config.yaml
arch: "convnext"
model: "sound classifier"
dataset: "short made-up English sentences, spoken by a formant synthesiser in many voices"
train_examples: 26041
noise_aug: 0.01
n_mels: 40
hop_length: 160
input: "mfcc"
spec_augment: false
win_length: 400
targets: ["voice"]
num_classes: 4
norm: "layernorm"
hidden_act: "relu"
moe: "soft"
num_experts: 8
moe_every: 1
expert_mlp_ratio: 0.5
slots_per_expert: 2
shared_expert: false
subsampling: 4
layers: 10
width: 384
kernel_size: 5
loss: "binary_cross_entropy"
optimizer: "adamw"
learning_rate: 0.00093
beta1: 0.9
beta2: 0.999
eps: 1e-08
max_grad_norm: 1.0
max_steps: 26800
batch_size: 64
epochs: 65.9
lr_schedule: "wsd"
decay_fraction: 0.4
final_lr_fraction: 0.05
warmup_steps: 530
weight_decay: 0.05
Rows from block 6 of a small sound classifier, named by matrix and row number. Rows with one number within an expert belong to one neuron, the router's apart. Each number is 128 + 32 x the weight over its row's rms, rounded and kept within 0 to 255. All counts start at 0. Numbers have three digits each. After the name is the row's rms in percent of the matrix's.
Before each expert's rows are labels from the 100 clips, of 14976, where the router gives the expert most weight on average: "top examples" is what is common among them. Only what is clearly more common there than usual is listed. The data: short made-up English sentences, spoken by a formant synthesiser in many voices.
# router: slot weights (model.blocks.6.mlp.router.weight, 16x384), inputs 192-287
# up: expert up (model.blocks.6.mlp.up, 8x192x384), inputs 192-287
# down: expert down (model.blocks.6.mlp.down, 8x384x192, transposed), outputs 192-287

# expert 0
top examples: voice: deep voice; reverberation
router.0 086:204151153104080099120133095120129091127135135101140142132125121084101167127131139115137128145108083190109053109113120115205166161045026162123140135150138139085159113141145089122131136117153109150158138123136126092075082078152111164133102188139131127133153126101164181120151124120204132087
router.1 085:179171115113057139174111118127131140119123161093163122121110112051101166146122115132148158140053143155144124145124105166116123147113058179144137142153143153081170180142152073097178144119130141161129157102170129147109100114126122146108086170136096136125140125139116191114157140099169102086
up.7 079:145160092149108122133155147142167213108167142141098160132143177135142126089143122192090170179129101170143158148108196125155140112176133251097141119105138113100041143130144155202153141136116163124088164181065132110114126155129139169118114156095066133149179137161160126133125197111080166187
down.7 086:145127103120170123151163117140175098118190133107160094142084096147083095155116165132152117130118126126135111123132152099173166181128196121156144195132064143133165148176138087167078151149106119162132118152140128104149133198114123144114148122199158145138147130107171142147136082096167172082
up.8 130:081092126104089138143136100152162235139085132121110146145198114116055081149057094171160137156163140111116115125100128122058094134077166108084103150099123149113133124175074181162158081105118124154112134113138091138156176145115141104071085069024169147174095070119073116109152100180044120155
down.8 121:179153135185165091182084125159106124161063102141108102182076178053135094094080107139105129140113159114149145161133158172117185127117112157095163103118128140157200146095178109149100100060126162140116114143154126124166129100137131144133136137125152079124090101141118157116114082183131153113
up.9 128:126151127110092102099168122151172138145171156167103072168131095135150150091156115131113101102165119137154154147058190147150102145121131172102073147113129200104028089126159134155153170176130148097084150134000097170142174130189115122123107128082075128135129092120115122115142138137093138085
down.9 130:128099116137130126180122126140109112098255110117133127110083095114115121150115145138137153119121112107131179127095129110107156172156194086116164147142145151149171188189171092133142157096105142150124125107131106129122137150105115115143151121162072139099157122139135095130119067138092131082
up.10 061:171135162098152122160082139150117160122093081137172189093074122128091145166171218191184172110135101121163185142137176114148135160108121103174102117183110047159116143132144120152098078113128141092108097165158147163145179140080106176080026150134096120070082118109106117150090104081171138223
down.10 047:124145138125146158104135115097155149126098100154132116179094098110130091148125183128134075125170135174126123125095143094115167111091100150142120083161118150111154134163094137093176080176175102151200155196162117088104108159086092065139175092090121123071097108113111130106194141122107160101
up.11 103:176131124172134162132140143151117158139136130144140132121162127143077097127116118164133096092095126065128147102131155169139168164146136117110102198149077177064097116134083171140132145141145156137133114108093126130122185156135107156139077084085101100212105154152158118111147152086061082171
down.11 075:107113099149106065121122134096093182135128122071164132057067133101110147139103103130111117086099134079079068161134108088064072155120150140120117093128118114091134074114116101117100094099169111108160118136099053108118113081202087140095189107147110118093144121149121137123140131126120155126
up.12 036:150187181188118133154182082123123153156114106163114141106152146183050139138100196112086122123149151121116124160129130110141185110161177117099136128095115103090137071169129113135088111170156189122101113110103194092103163170151124081076083109091096075152110190125106096155093208130081097198
down.12 044:102147133125162146144130172141103196142227137132155160163124169144145129159129135151185164157154076110072128095108114077088124104108146120101144148142113166123118137139149137128105189159135140107134103142114146100161152120136135128163146109132070111161162106138118144106192165155138115145
up.13 053:105151148142178095147156114133176180159111127122139174107163126117070085129086131182139100092189095137104166093130141125079096135160157097151100118088113103094122113128086130121126127167086092132139102160108139162128168170110148097155074181066127168145125106153151097124094124085083148157
down.13 065:155095096110169086138131126129135132086149124087112168105090118061108125153129084095150173110128121123084140134132153099042172139129137143041147091163136138146143131162152144119132101110063137114152110137089159115133131143120043149112140100086095158125138128095185160120103131187169155125
up.14 086:171166179143130160103186140130170099187128121132148162162152145144119128111070161161183125083154142164196134115089134120161116169143112136143151130098069183139063139147154121127109096174172146235088176137075117200138150188188165128167110101116126146155134104108129148165202126179125114206
down.14 059:167118098108097077177144144176116156126119104116116156159080094156128084130111088131095120127095153082172162048154190136113162147137187130119115182181110155155118151135117117166107179140128121197148136156109123148133172148112155140119126110128146146127124135095204162130126132136129155130
up.15 085:157145177151103142152155109111144138165128099133136124185176183122098085130075146134131131107108107128125156157096122126164131072177138158130166085115137109160102150128134230152130117116141148150103130207120147164101165096092087161126073128111086157144181099100132089118165164163077142162
down.15 068:101127118129132087141137110151135135094255129096122106129108112137076122148146139135165146104123088095098099130128167059111148178137179096106137162101074164144171144161092126108110116116126107160129115121135110096146108131179147103125149088088107155120159142064119131148123073125164129037
up.16 075:114133139089094168148125106164142116181138060108130136150157127132017111162099110089164118069159117118132092149113140128160103135121188098060104134144106148185163139173102103139111135145144164177077147150159087130119066179122121148155085134097117133154110115146124087138168085122066128107
down.16 067:157075151147161081150091189104129145054065192118121142130109167083150130178103067115075135090123048068119136188081170105121106148125174151085133132148124153118092111138122065102148154121114133175151117080092188168132149134167112149123140182111049109141136131177146081147116152167125158107
up.17 127:093125157108108186132129108139166248145086120118118114143186122100069110124057096200177146167158146132148146153103161125062120124093166128109113162112135144097121145182073165181176086085137147170092147120104126160161116164158123112126125111043155108171106109141111136150140125168063139163
down.17 120:164107127201152084196079131146129097147086134120105147179079183053149081102071077151132155169110126106144168153076155148133166158103134158114152123126123179145159145118176095149093100062118138132124110120113127128155128131158126136127181120113124108118119108127147133116121081173140132103
up.18 163:120149114142069165089155151115141117124120161129069136124180112135146126073131082122115097152149105172079106139051117140127084142141156119069067167061121216094093124107118159137150107140112170097050150157018089175121150169098101104123124104121098112126185146145112132116133157163122120165
down.18 207:141085114135141118170138132149134104110186139125120103086064177099118070146089133123154142168157117125133165151068081052103157203131184138088124162138129132130161170148173124145119130072097141167139115121134112129128158151115095132113159104172081125155153109165123079105113114137155112070
up.19 127:145103156162078150101136055134136133076137085110204120144095109082107106147080168120102187122108118056091095162135123061190113133162140126177110152144126164155150119111136091082126100189137106153089142170103143178109189185084135108090101081130120177136119055140135122086076136097074136115
down.19 093:165162167158213165184162137116093136093192153147055142109137154154146144128104092138105149127153144113128120174104079089106210148144090143157169168136134149174125190128154107154129075099126116134122126131151160101136130125126088153115127161099123117082118094103135165146083069128114106117
up.20 075:112190166179165128178145106122152151141084092119152150094163090147061104108116185141122141110164103092131167105127157123214128165127151147133078111134108134117125144108201183105137136174142114194168111081080164200121171141143097082122064134095144138179093138121127125163117100138064165185
down.20 072:136124152168131112062116168163074125144206159122099131101059153121154085163127120127127151133116123113132127175158147079113164166173131113169120140174118146126173082105191117099176097139137179140089086179152091167092103140126114088143106146154066120139152157076131096122093118104094183163
up.21 092:093096158094107104131118130142155146139156107103166143126127145122050088168076108139153100070136143089091139132142164096168080164135224116112092178172074165094128104131092156148116156163165132115095114158130155144127130141146108097152112132068170146159113161135096104173114084083029132137
down.21 081:094082105153151074181103140106137133140147109070117137113096115054138109190097100086094103157151101127115132218112127074076082158062167116074123152155150177127158096123159092151110149081124082162158063097148123164136088109147077109064150149163065106129109091156153131189128102150124108115

# expert 3
top examples: voice: high voice; whispered
router.6 111:068158160119096133097156140171129132115088126123186111088125075120162232078134109188147098126166146122136105165091108179106136138125070064170069146149096145065103180129188119125148152051126154205187137111098120168165146128129075090120160104141167118194178108100153164150133127115101109057
router.7 118:080144125140118153157161113126119114133134143116181120136123081106218195091225087196143104124150114095090165135087124142131115129105063099143116126139186124055057146098136146052182122161113100150166138152114151113092124099123145130122193078176162100133119180120125192126137119126148136061
up.7 045:153163175107169119136140124120112157152078112071056112149140119133072074116062130154116126108167110108105104152124164075129128109110166108130110140113151153172129111150087160129113141147165162043065124133132154199119137136088090164159088083142138150113093149141098115119136153088107158187
down.7 048:103131150163103072079132139145089187131182091103123132145096087130130186144095128119088155105113155081114115129167157184156163110166118121102144163165145103143107141171122086168122111098153123099147115106120093097112112127157104124131114160125158129116099129132135135066102150148087176096
up.8 094:151117112151113121169127080137111182087179125136074134090147134131083101129101144145082151162098098152094135124172139113090073118138148105108154131157085119144122128157166137184150111111165033108069110087122057109161124149118105152172133156238043154146105143081144105153164157112182127167
down.8 079:122081129123141097197135154113163158100181161116109163065094117138142193133066149110132108123149123132147103205117150078129095176124134092157126149157097116094094091170160122096113112112127139189104192045108141135122130153194073128102123143121112106127174124141135120112184117188134119116
up.9 098:150103127087164118168102131154143155147110111161126141117150184156090110165118181151158140120156084164138083161128155086136143141187180104148143136110115071158117148170140141167072132219183200138094113147125114118129052195137081114116066121091106128132118112108176079146136126093115112189
down.9 074:096187128165141132132093131099108117142091105090143061137102103101100151086135208148108098090131138126156078092132101151088159150093105093121120094110123109166150098135097106132096143070097076102120100162188123097089194212120108166120125111176113158106083160071123127120181114101156140160
up.10 064:112116139132128132189169124147173170123087102140083145112103151085036077133070134101141145139154123120179073157183148162089136156159176202119142096153114094119108130165161175124164176182167151121121137088092157089105152134173145138147107123169134125083079200177125096129132167157137196186
down.10 066:101121118140127134170154130126121177143211173170178090133112129117087134096152173088144095103123151120122084164108149092139156122142122163137152099132125166144105144109145177163134107155170134148084128145095147170173108156125068126134069145141131091110151134111121091139108140114106158105
up.11 104:167132081135130100123085121156107123096153135095130114170075126139104064121093165151155127085088195082131177055131171134179121166143168114118148125096156140076152166155116128146127091187160150151134101116083119094111130150126129164138088149153106129126141167093131134096137136135110159156
down.11 065:125220104097128113094078147190145139125155124126142147118129099117115188139051181123067087091133113128125179178128140139126164080127183071127136135080094123146252154134113131139127179121138130085046107172125144119116141120105135101169071111104133160099142121097132136108143085121109174114
up.12 133:073146131138137169107085124121137098143108150126082141099080146138114096097086123079118169123120136111158093148126157136141133085128208212081103111111134124118193105098084154131091115093100086071108171117173134112130164114102113131157111198065105164081141108126103024152106087175144155134
down.12 157:151160143127134091191112112149069100153231114126146125097114115051115191091137115150148118100149166164142138122152100140141146148084115149135150132078104118165159108100141148149107047134122093091149093191166115113113124155158117158128121081128128102115118116108121137147120092112158119093
up.13 132:180133154140166067129108126116099165099165137130145138148117134172086068133079182146131101136124104112121097132158123114086135149143185153187127117130140035103172151143132109167121100119158115082156117120144142124081163131113092135088125163122126097112101127112106060101086138137113109198
down.13 161:138144156131183106188163187121149089152136168181103089096178186066138142105095129145220147159126174134151098153086104097183141197133160151137161172128177124158183136085159149158131056083122159188107128114155175121140141113173106140101129173090123086176148112173163130144095131116132105112
up.14 087:129136137171148105110135106139137147139154120157089145127069163133092049124070141185137147075196138147121098112104131145125114164209152129123119182108099117193128100154094143159179157127129132138096107142062114112136091180132116163165120113172115106159100138150127144095176150093060093165
down.14 065:126129132177075125129104179085146138124117163190101111179087104100164160108146089130127092164077123071130175185117160109084034150148077125127142105127162178162210072117135113164094080165109115118115168125149130140103090121108126051116101153067081090152127112140127092133098082138109165161
up.15 130:146184179134118103127140093134122177155120127132149114147113134167123077194101142119110112099063103099101104111162152150148108115138122125210141109170152054067173103154088129120124104077146128121191133098150128112083080139098091129116112163164094159141000129171135089136090116119144130180
down.15 141:116107139133158091186143182131134053099154122151120176099109168097116127127097163156147170131142163152152103166080163103170123182096134121159175193144125141162203168122173146148123055101099128174061108079196112127104181142123121126122144155160108096172180120154141100127081104141128124094
up.16 136:142106136126097119131144138071141122075140149148160136099138113150050126118134168161151104105132105066172096156128080088140084112152106143115119140157148186140112135136137199143156120106097125135161133143164152168083139121084118139158067092103107169149128121157066142139135075115076113232
down.16 131:112083110136128097121145121136128101148177123127131114092152112107142124115078147129119147111126145112165126152105208098107109184171113089129168189136050123149140122166170128195124183067103086107071126079172105132098187100111107210159118131092125142100146104140097123168069115045117180110
up.17 135:095151124119117107092066138107143082149098115141087134167108158155075090127060109082125135122074136105113081139118160108161110102119213206088131110108181117115205120107110122148089114120147106056133150120162077044113154088114114124156135159080113176093154076127115028154077079153134115135
down.17 183:139163159120128092179092122138074101147249117116144114111151119082104203108154112160112143079140156138147129128147091140143109153119138147136148161096093118158152129084145143152098074114114123120115085167157139125117132162155103146134093105119148116134117115105129118141095095110145115095
up.18 092:134166076171178110105101132170134137152150161117112118111113155177119079139066178155164164102126111144134123114160140153110137170181152160115148128085104144117120113173095121192128216165164111151088129121056135056091134163135131130160100169155113076118115145176115129091136094165150140168
down.18 089:136207135100121149169144173132160107101101138144107102098158103085119150148082159152132171157164141139143157148114088105156098170139159159152163164134114134153123157070129106102092096141097146181101102104117136154096172126179164143080141102077125122134116118128150120151105102155161138147
up.19 142:159103166123164100131112080118144173143160106128154172157100151125090101202082150097140139119079138108108158144160154121170143152143184106148146124133137061137139136120144145145130142137182129119156107106177174053072096110121131093143068200119090104114062166148153110155101190133137158167
down.19 162:157084132127143101160175170109117091089163188171126118094156173109126135173068113120183142142125113115150181129042125073167081176128154172150145166147147137143178144118153112149163105073116161176110109146155167126107170120144117134087145177127086134180180110170153102135123103130135112106
up.20 057:142124055146144132168159128126121125168115114146094128089122143124114072150107210171133139101102141155136155146173097160153153170167098161149168124131144140056155109114143065117089129127156100083144116125110201190141150142174171028107093081186168106158100101146129099163135169124109148201
down.20 060:138130079108193131208088113162121148146145108089121137076105099059119135163141081119143090100112112156100100150163116072123159197140076133138121123137121111107215131075114167124136132071088165115111157177130105130130139139092104120103121058128070140124144139143110178134097139114177108102
up.21 054:193103168094149099150136153119148165140128107170107101118114166215092052136089201123186064094128098129149070193153159109109138117090120115152100133120125117202103106174171113086135086124146159180095128110108138108151179171096144146167066123080149161144111133098157108055135112101078071175
down.21 050:062059141088104148152137112154121097071150084092081157120091173165050115145121112164137151124093104122120091119127118147100129110173143106129090150128141101062115098195158126106196203147141118055086128123128086137177134085155131140128134124114110140113131152157093159148218134107141121094

# expert 1
top examples: voice: low voice
router.2 129:143109074118061118132106116103139111137117125133093124107074141064124194155138054089095110161152124192137128114155084152101164091125123156070146146098150165109214110144134074176109130126097130099145096127189110124138074076144107121103156188147091163115163115163149157128171123124191111070
router.3 101:169143127136098093138157119159115154137091052141093136126098180123118165176141080101190128167132134182132113116207113147078136111119145144163155127128136132114209169120153090207140111123134118163120091122170131088133043085162100087118179139163093136121104078128128095114085110149181119110
up.7 072:091147172119186149141128129153143083132094127119158139134170109190043085111099176127153068097209106134142146099088140092121129185131122135119087115133154102108131117123109130139152156114110166114110163151092113087104062202085047138134106130085130141137143165092137125174134120098089099154
down.7 082:133185173190176127137113140109158129149197147120109145178101079169110121098115117168105167109115168120175169129138148173096087160083129098145180140092126123183145120111152106133096137170093122131115098155168102106149157115206151125146099146104162089110122106073154142124086073146109161117
up.8 141:129122117121176112081141117152099203103118122205095191106197170072113129174154089089150161146146134164105081115184118184138157109143133132105118125111141139113091164086137092131139104090124120227092132173086164042116054101128086118137151192142172153138134094139169165139088156149165139120
down.8 157:121060093111110148105082106122083142121154107178149160146080126107088139168072125070152120119152072119105151128134122121094099100169134138102121113155115118091145157222117149092137216131141111093190147162101109193093132138136176080109137139146094187128141142117115116178170175119128176094
up.9 107:127125176171111123109104128145127127122158192135152129144161157144095136067117162139133130120109069140089142140067091129135135164125114114117115092149086139121149136142119121081144118134142117139139100132114089173100159178109114152167050109161136098160128104112129122071115110116121139144
down.9 073:139166136184121085143148137094093091134082123143143118112127144137166152107123099143120026168145153121188173119098151106131135144135066173112143135056095122167191140115146153131094063144105102106075081070161053107126072097143153087159134113175165085123129121134074097139125110105116116090
up.10 125:137152174126157090132132138122101125156124156144177107154134148145128124147078162191132145113157147046124172100175161149136161145165152131199108135182100081111096088088115112115117191137109137152134162099142151114114140128102179050129089192156129123140121098155122245119144173123073134136
down.10 170:156043083104129120135151136121120161133195122161122148113124143093127167159078132089173117146111093136097139131101125115116081174121160156080123130143146122102102096218107151127142193120155143139146161154101074120123090127142116108100144120104040152136117115134138098167157129149145129055
up.11 053:115149149115135107103167098124165118153128116141140144141116165111100116180087151130180099133124124102117129117104146174135124119133181078112074145175084109133116125168115119108095111132171142129105114154088139165097136186123044214163110096109117112185084129139107135112118128113031136179
down.11 041:127143125140159106117164115129076103158160069079121106096089177092165143102123173146127193134088096076184192099163100127082154123140164174154150103122147159122091130158131074136113075133150167070140149136079094094162089108050151102123163095175194146098101175127066141147073157137081150078
up.12 110:175173081173067137072115077099140133131170136139158145156174137148049145151121115156146133120141155116182124130172146148159126187099103135181143082165096045097094130152150129144100128188139100141123182096153124120120137150154126179157098086060171143196065158159151172112181104179099112129
down.12 098:178091132142134132189146174122075084164135137160109174117093140089119089096075123186172192154193147153174152135096124096115090151143139139087177160100143087163129088116134181159122125091074160162082134135178082189060181105132120103128113113094097088152104096136141115159125104129159145126
up.13 060:095143156117168122129138104168124108142111115121163126090129104119114118102117156178109123134188096094125154085075160112139098139159188118126091139163111125129101120114094151087095104110129139167118141145055083203087162163197094124151091157116128139089142117160134140167152095076000128141
down.13 055:138087105163105145137144179084139101148118105141076075107097127101131102112089052118091148152108138102157175142087133077140114135097143077083165156099167206120112097123158049109103089086149105123121185095136142111166144124145110116103171120115069104149136112132126102128081109133095110159
up.14 125:140112155115153134118162123160096145193140112162178107108104115134128126132070134134115164139147149068115150127181154166134167130152160151181123128162080092149098111081107104189138184120138117185115139157141160109119126129145190087139155160173115132121113121135138208113111156152095171150
down.14 165:151037102091117125128153133115100158135199126182114158129118156095143165159079123089165125159121099129103154147115126117106064165137147175112137138159134133095101120207100135119148185132151152126170168138093076133137086139130105097091135113094047145126135119140129098180161122142131129074
up.15 110:132142174150114114142168113173192152192167161101173079158139132157142130099137138191150126102153129026093194088153185156140124158140118124204093115183091093138070114111051175122142184182133090098131089102120147141111167139193178086159135118145087070137098136151088170127161139144058132154
down.15 118:149047094130120126115139140131131134136216170158112186101116153075140139135051150128162140136083106150109137172103153116131077146149199149087155171135151110125148133207122153143127152149144165132180136111100059146145089143102137094121119118133062140129125136150155065160158122141160116078
up.16 060:108144117196111081137156169105184149132091126104083105146134108199117096075114194189163142137092111108123170170125134132124097142103183119159132151153146127116055058129100181073108117106150128131106102093129133129137182164151217177073050087173139153189130148133116089137113103139108132152
down.16 048:107057127130124123129120139150150138123167128078168152150069065091184116172091078140122111160179115143109106136095172209074124184177101109107130131141147087090118154144110132110127150135109124103206104107117089090156124110133133111156153081141125129138141124134071122115078112134129175068
up.17 065:084136109132105108100151112134163112151113189128168101142128111173046096149155119152185102114148097127122174106064140169128113185113139057133071113122102140140101117138135130125118190160127119119131129095101129175094143169132106134192129101081150098138103122121132131159164088099041122098
down.17 064:119051155144182116158156163103139091120147125109095129107121179098111158161078079151118149135118169097148093143122137134113057161084153120075179120114153173129122084101166088208178121075107143182124127069110148102095130099193118165100094192127136080168152116148196112145115126123122156129
up.18 082:133161163155141130121179116139171106127147152095129125147160149148078091161070172174140135067153079099146143155105162150097138163166121132144133095122106104145042118135094129127116155164104148174166142202082132153146123198090117135122140148122111128145103129152111128117159083158097134177
down.18 072:139135141146143144100143150139132134086161103122115199138073143102130067124179133113128129112043114100106132096112166147085174135122112128121083089136101179119163101109099048131133097146162115090166114173107071169175161152124153112159132089149149133110104128077134133179150111121065166155
up.19 086:161160136163142076110095137145176134150166135132144115136131147092140136088160159168100109102116102126113142106106135153156120147201157121080113077110149157114126122117126136117146082144110139118152150142097157096072136158165147174169107099176107128148134102127151175099101100125119115165
down.19 065:129106142122150140158103131143093135109240116142117166127133127153115186138138136137137125145135149064126112162131200093100101107110114155102176179140100178147177140151197066168136151120137121175142139087124117136175128122097110162168127100129093111124139131124110114122091062114111166116
up.20 088:158156136127121154098138123129168097156133144091160107170165107134108106150126154167142140067090056061134129087113130200093047143090131159128122128125126118052078154138145141093153113155091117114152138197086096204075194181120120145168085134090162084180116114135110135179181114123094122174
down.20 089:095082068124122148119173151136127181063103139133117123191125130082094082155094131093204101080117094092081155111098113126132220072129066093153091089153176112080083138186087116079156193094159124119237151118075110142120183100139127081130183124094117184132158149148129146143159177130117129099
up.21 052:130112126107127106075111150097134123099126154093103128179183093142124121106058188160110101146134134085112189103074153114140101147131093121118069107132135111114119092159152172164155094127122164110124102167114127149112188145122119154131144126183160146114115155130122107109125095138088128156
down.21 050:188097100134122111139080155071093131106205158134110147150134073142137168133118107112091130145121103095151141153131138110109133126144181162092165124162116177167154147155124093109136133133143157078163130116162137136164084090160137073142172127101041125139154148191122134151097056080132124151

# expert 6
top examples: voice: child-like voice; /v/; "every"; number of words: 8
router.12 101:137145097122144118151134117111147114141122129152089090063130148134067100105135037126145132124091153194119087112144102132101145132131115124076185186134088170084212125134145103171092107108118149149087131108187080170132126113107135192121108142086121149184117136177089102124188158162174115171
router.13 109:137138145149176168145147134113125143124136111106151154144144142066121087223108086073158136143127134091145107147220132129141151150147115167140184159168107103116124123112086155139113105174124151221073142150170143086101035097139141157141112134059136143158134129168156163107097159133137141068
up.7 083:123132160206073162137129086144144097061094157079135146133092103162139110080194133171108085147089105145133123147091120157178127131121078083153119097156131156132122132099137068118174195166163164154116119149102088173052170173085121190089195165170164102134146083098114111117109163093084124194
down.7 074:083107181125219135162143133138085121121229162172138185135147126163139069155097129112164136088137111100097141106082123106138084128123142163176163115162117149133119110110110143112155124130117100137164176146156094094143096106090119111155135102098117126118132121103124159136102127142125085095
up.8 122:107149164136105157080110115112129080139105160135153163155067105149082196095109130124144111176097129137138127097082135122133124105079120118104114129156131138111092200132168133072146070116098149124147121151097136175099129150080111161113119055168118150163138094119095142138159078111098134169
down.8 124:113061090098148131144136092186166160116178154121134140110125163067175063186136057106134118138091073115085133121097113088130124148132163084104105124190146142080059133200133127154126211071151161128158087112074086151142145084155108121110142122129060155115152139133129146133111143119115093147
up.9 082:134129150109116103115115136105162134101137146159135139107117085203040111156073178095079107134079107118162100085069127127141107149090135125138132100141139097118119129150103129121130118115148147095195138118110090141055186206106115117129141109164146099152123089077113101116123040086028119173
down.9 072:126084099143134147179138070164122133114210124149112166117091143162155088167097145132127124126062124101108127126086120122111076133127126115126138086154175135120078092143127091098136213124169154153148151116104135142146130163140136104109165132077068130100140159107137177131133121151121199114
up.10 113:167142167152152066132137090110150121088133160065135088132109089229102108103153175102134108081078167146188128126080134107113125125104112097148157097123164153146104139116142146187113121098140124124161133127061137098088181178129080145120181040186155102155095067060112107124112093085076096195
down.10 111:148079066068121155131122137153106166086189150126139190125102129171152077185082144089140096145093085059067154099117126133097073138148138130115100078201151189089108117197099105075177183159199120139151157144111070106145076132117110076139167124104089182130166152100107117166138137121083132094
up.11 095:121141121111156132174193098140106181126157142131140136110133168113135112081037133192140128121159074125135133058147138150126151189134102156103138150119099136101072143157093164112152125122135182160135141168068121152077140147172121102133137139093114089128149129167112160131182134127020106158
down.11 092:142061158112122101134112151148117108103205117124098221111144153101155118193089106149098186089105130106121124138066134166150068192071116167103132147135134185187162113139118084150135162119124159134107117159103129130164148122118093118107137165161060127121168104166153127125107001083108132121
up.12 100:116134102127133067086059108150124114081135139129139128101118108184121104101179177152077103124098114125163089096099128174116126143102100133123129109142145161143065106150112149140122137121119142141157104071024125188089187193152139149113092055190129109185122072071117113098161117070072107149
down.12 113:143065092104111135142133123153126141129171157130144184120058136130135085177065135122141107166138115126128165107051129080089079160151189147061096139152158148115111100169135119122117167119124134156115157116142075117099112146125093097130177111128081136148161130140134092136108121162118155092
up.13 116:088123114087206136091108106100108083121094175096108160101134104137157148096096196075151104078148108193089143106112090112105087172080083189127153116104137127148093125071115100188129149088107073168174081098084148142162160144059122098098123112147129079129155128118157136126122092107168076151
down.13 109:094121134136129148084085107127083121142120086067135146090179139098139177130180095143073142131105142102094120084116116153151073117155155122069145127115168113124102176130120133122096131147157134134149127107124138121169024110135138164129157120122175146116123177110097092136130117135122138134
up.14 074:101087154135124116101075104151112112132092172119121131105136100164160104121093159131133132060114125159090172076108114117129115122106082115135144112113099128116094133089084153169161087112133159110179110106097136159144201172105117099148178095155138105131132102132112125135112090129132076140
down.14 093:198126126183123129152169141131136116134213152168127129108109192121140102158091146136136153053081156121162095125084106054119088161147158118093156166115195132123144124107138115156132164094141166164128150064123068152204141107108138180077157146142080109183126134168082129129152149159122145112
up.15 117:103135203116164159099082143114080111101116171131079136111134132120137136099092145075126103139110081150174159150134103122093077118175153103075036107111065147121040183090126139089153104106117112105135110166061137149109135144078135142142136106086067105121147125073092117110131150154170089153
down.15 106:148101114127157103157147142118149068148150158170164150108076132086178120124128148124112127129112160140116118136074078101155122153141169086060171116122126099112171149148203145178110150121070100181124108080157073101140121125111129106149183109137065107143132100113148132092064091149159103076
up.16 075:155107156180137092085093114112138071084141187128105141123156097153123142168146167165087101156099084204140094113089117130163116166120185119135124117127143147117130127086118166111118142110177129089204089103098078243101168152088108154086130135197125143123123091112110152123088165099124108176
down.16 077:121072118148089114112137134136119088135203127135116195134113173101170116139084179085137078128143119125123117123110151080134062136143120117119157113145194150137171123141173119116149214123114125140089146110142079103096135140082088131138177111073072115144093145157092133163066152152141168087
up.17 112:105105164139129127118087148090117065126106088109099123077098086158128091155151190178123058099111108185163199102122117133107116102084146096137058091104133143147127105100108129132123118084143179134177088130113090185091151166132176066121161098111149142138073094118117147130170095072115064109
down.17 082:101154116085103109122102103143107190102204136111116215124136091134108078145025102119093107132167159140117118127154159094068091102171129086131137102135165134119155177138138140142159155114136170143108122083116099144148112074068134115164094114094113117070147119078102095137115114133104100089
up.18 094:112144123134206086067084146104113074095187178118119161102090128192105124096168184111099131101088141208183138057044138108106127131126136139125147116105130102090089143083140130075129166120155127103173131128067106170127171153085098154117117121165123100149139063043119140131122098068100107176
down.18 101:146044082094153144139142097148144142116213167133137161132091127108159060178090100102130094151097097112110127105102143086082095124108151118079115124129178146093121110171103136112127208114162123136132130096115059126170143116094141076127178124104088135149161140112140131135108163133111131089
up.19 077:146150108151244100071118106128131108126112144123088125111145098212107076097086155070091142100109105167135109105111131127116098123119175114136133117130125126113101152089144125154120137095151162121148115125078088178098131157088072114105192098078135105136117092098126095119099094091131105186
down.19 076:133124114079109110121140094173128170116193099102168165078148101119153100141036138112136117148116083131075114144077145107095086119195137132078091083144177152072099130148120129116114175133125111121129137098119068107113120156103127102159161089101085143107181118113113136158125194108141134068
up.20 076:045115160130151123118115091130116124099070108165157142081161065135098128120125198163130079123118107156161152107093132099123119165138143112140098073150093101143149116126118114115140157134124143172144093150140081178109186183151100125170136149116110118149106118081106097106151124118053144178
down.20 082:180052112126128148127132114161112092094236132125117199111093134129139074193091113055117108124112131110124141126096138103090099106116152152091123152170147176110181122150119115116145150117153123121102171133103055110123089099082126100128157116117080124170134150143089133137095092127128146076
up.21 075:122121116156108132090128113122135088085105149091154118090114159111124188100187173096162105143116134138085070104122096098133097150095111120132129068188085097090108099105100227109134094145103142118170112092091087194099191141082161131133085089148115068147113144118125097137155085096077073213
down.21 071:116110118136124116147072128135115084114201130123142154115109117126122074151094179127138082126138134121103138117094093085104083134112177125114161143168152118146111087152152101092165171101161115184142128121169037104168117145062108156118183117084084071179168115111086112100051099126119145059